python train.py --arch="dit" --model="class-conditioned image flow-matching model" --dataset="drawn human figures in many poses" --train_examples=97500 --image_size=48 --horizontal_flip=true --conditioning="class" --objective="flow_matching" --cond_dim=192 --targets=["top"] --num_classes=12 --cond_dropout=0.1 --logit_normal_time=false --norm="rmsnorm" --hidden_act="swiglu" --mlp_ratio=4 --head_dim=32 --fused_qkv=false --qk_norm=true --inner_norm=false --patch_size=[8, 8] --layers=8 --width=192 --positions="learned" --optimizer="muon" --muon_scale="match_rms_adamw" --learning_rate=0.0015 --momentum=0.9 --nesterov=false --orthogonalizer="newton_schulz_5" --adamw_lr_other_params=0.0024 --max_grad_norm=3.0 --max_steps=7400 --batch_size=384 --epochs=29.1 --lr_schedule="poly" --final_lr_fraction=0.05 --warmup_steps=370 --weight_decay=0.1 --adamw_weight_decay_other_params=0.05
Rows from block 5, named by matrix and row number. Each number is 500 + 40 x the weight over its row's rms, rounded and kept within 0 to 999. All counts start at 0. Numbers have three digits each. After the name is the row's rms in percent of the matrix's.
# ada: adaLN modulation (shift, scale and gate of each sublayer stacked) (model.blocks.5.ada.weight, 1152x192), inputs 0-95
ada.935 081:557526526488525465512447505477497545501402457485517512489466532496493482441512524422453483544465478534490507522500478552417510495491506463476490473510460481459534487538364504476483504476474493485551490468538440532456502317495477520519499517451464432553476585533487489468472527466518459501
ada.936 075:469555518513488510509480526536484492465531459505516446541474570510504531522545464433434568414490462505542538515454457503505516486530460423569519525544480476503500558494524500478494432484472516431454496482442479515505475479503499530629481510539563502509485535473489445479463455542542469517
ada.937 077:508504449491519448499461515512479468446519485481550526451507366454453448553582501417487527515501543531530537415488483517488504489504491443548512424507489549496494524505444504506463500515485471501555511479540526514484448413486459515513488522558485507493478467537521472510421463517433489503
ada.938 076:472522522499513470474484495528477516445464427525559509493527450445419508473478515438486582531476546499490487539497435511382519489532444514460530423525476444522503517516490482441500506456468478492588432468498406541485444554518466482577447554422527556504503524525487457487539440505445456504
ada.939 081:461566452485521538521482522518508548488534475496522466533528476491508485599525442448397518475513482519536527477481507441467531481526458493545551461509490539452457580518395447506521476423453485528496541442404479531478490520479471524567464560486554518462469493453490473516447487506461465511
ada.940 080:401510509487524493484484482500502562486510533528526464508489371451465474569477532474503460499477580522460505430502480541548506488504478478492533403519458445512525517537446504496536480499503478493650521452509428542459466516521497521503567486482500480479509539531494502523502507545467544443
ada.941 080:550520521539493521482453534506488502474518474502518413482464406483471488421460525446528583480519497542486488484499475514514523530494448435471509478553497497516474481531461475465491513472521507541519560511510442534467449340504491506541537551538477474525481530516530531446449511504524416544
ada.942 072:485519493485496499457481489479513533468473508455464494546538400478502469452478474466515488548508520501516558479509538526561529515497472484516498425553489526510519515516448508462431572499451500564581467511525471544417452400492447502574536550489508506424480477509507487441415494519470455564
ada.943 082:500509460531495448526482502514467539502471471554538477500507468488467496474529537415552546489522516515496552492504485531416519516496489462536480445504451489489540520501458475527500545481470498526549506506563506506469496448513529514569558535494495451474530532481522510500462499503461408510
ada.944 082:487463462518502504504423497500497550405557535512500490535511522466499449526526454494447566448516495528493538407495459506481526469533497542548517473537494519496504520526387484507486450527519424472430560596597483514473471532489494506575501505481515506500505539551441482464520522486513507520
ada.945 107:538519563545485503473485521480498501498505474496510533547490655483556520511507490519459539531469487509488523645481481505393508497524473450456507472507480450499433519471487518491512494450493499510499412446457467490485472445473457479583526488546510509515459523508496523489496479476508429524
ada.946 081:445500458530525542449491465493456550478498493500500448484491476463459456486549530436517494507531548550499471494539467573566468516498544443565493446552506517482488510526527518504486503520535486504567457572504534516481457607510525477622516523518475465473468466462496497426415525482447414445
ada.947 088:481494539495502506503486553487530519481443442534502503536472407484482442463471511480555523496534526459481551511458467486452527491517484383501507501514478485484529524473454533454514539454446534495542464528489400521479498490477475540507470517448456415526469548527533505489516535518455474508
ada.948 160:556470515550481475550492434485480493496461442472459457506530470521491497485514491510506508494455493509504516506496482486356517516499498483453516467481439331475508488482426490497518579492472489496584521482485382486469523373462499536458504558503466474533468513457500508555521479504489450530
ada.949 079:436538486503485503473502538517483499441568449504560450514506508436490479547503527524497499465487526513495502566496529562427495494530477464522494485542521487454559533497439510491491480434477465481569517544468435512413505480483457482537492500545472480565524498514523411500493577511451462426
ada.950 070:512521538501471472532477544490499497515542472529537448485501543442439512517498466522478527432480497496486510621474487472394504452509483461516520433528454492424462507469456516447513553519477458488552477483517403501457491408466489500547496521500491497470533492532533463531510502506468362533
ada.951 078:426485540459469525447501527484461518478489431563539549460471447468496455499551503438539539456491508535509497468522443545457514438496497462549487453564506489484482517536447544519491499458467482533488460487569492513457468379470455487555468494504459476532551565519516444498471544502450549490
ada.952 084:566490487523511508529467500468496561471469497523514491492500507482542470359484538411427501494492516586511505417489438511478491462515503508513524493544490571557466481497411522496505484560511461498540492469523513498448453386504491456555503465510528525530488486538515509372548506492485452561
ada.953 086:461496510513465522466455468474486532461426510554560504513493470509526498407534490493511512472472495523539497455494482545500486440512491502571479429525475496481456540547427481468489504484466481471573454389530483513477467464536454518479466507455446441479509520512535506459545535480456458605
ada.954 071:498536518528477485525444520537475493442474430462540446483503527468477503553499499483510572490485515517479561552502480533426515493542435447523495486548457491446534544517527488520528493496464501507507545485489479529401537471483498519589528511496498446569479528532483487487479507534518418413
ada.955 062:492510456448504489495494543494487492413525497516514449520527475409465457498544473501540542450512523511510536421535441474436531487540536464515518459516439531448450510529441549511503506485506470478525525543557416487456502464530486518475487499539471490499514500512511458498406513494390456486
ada.956 087:474499489494487458522486488491477516509460497528509513502484438474492540435479531391498538519471516493475510463511473532404507455495509505503513472510487467538473504501415526491501557437460526512568449452477519488491495402538505500579468501472512497454516508532487504508466506504456500572
ada.957 065:443542499455450525456509506465480495437534423518568450509557446437456456568468524404498526472506499533498509480475458529494498476512532476555508458563502446508499537533470494459532589451462479506559494516520428500526511466512479515529474516496518506545501519478530461504478505521417426530
ada.958 192:495480548530525521348503475481524516520491520501498523486479599546536473437596513515533521504498502507498482464483529546487490527500510506516481526537473508513448488500626489486536482569526497500483423453475526476536481510517472493432473503508471482487543413495505583455566448475455456534
ada.959 082:496475536535506517497507467469504529475546463541474523532470537485539446481518545448522521500471554530500516478531485574439528518478538458531493466540513481553541496483495511502485522517493520491532474502474547509460458444497467513634520457516521539509494483496518509454454533461439478523
ada.960 040:508479528512495453459520433501484476426526513477454522373522486479541465486542457530488535500491523466526489416497463474530519477460573523442508486483504465492498521501595526501513485490514452457544490497568473515467454473498498541442516507380478506555482513515500462503502490492470453408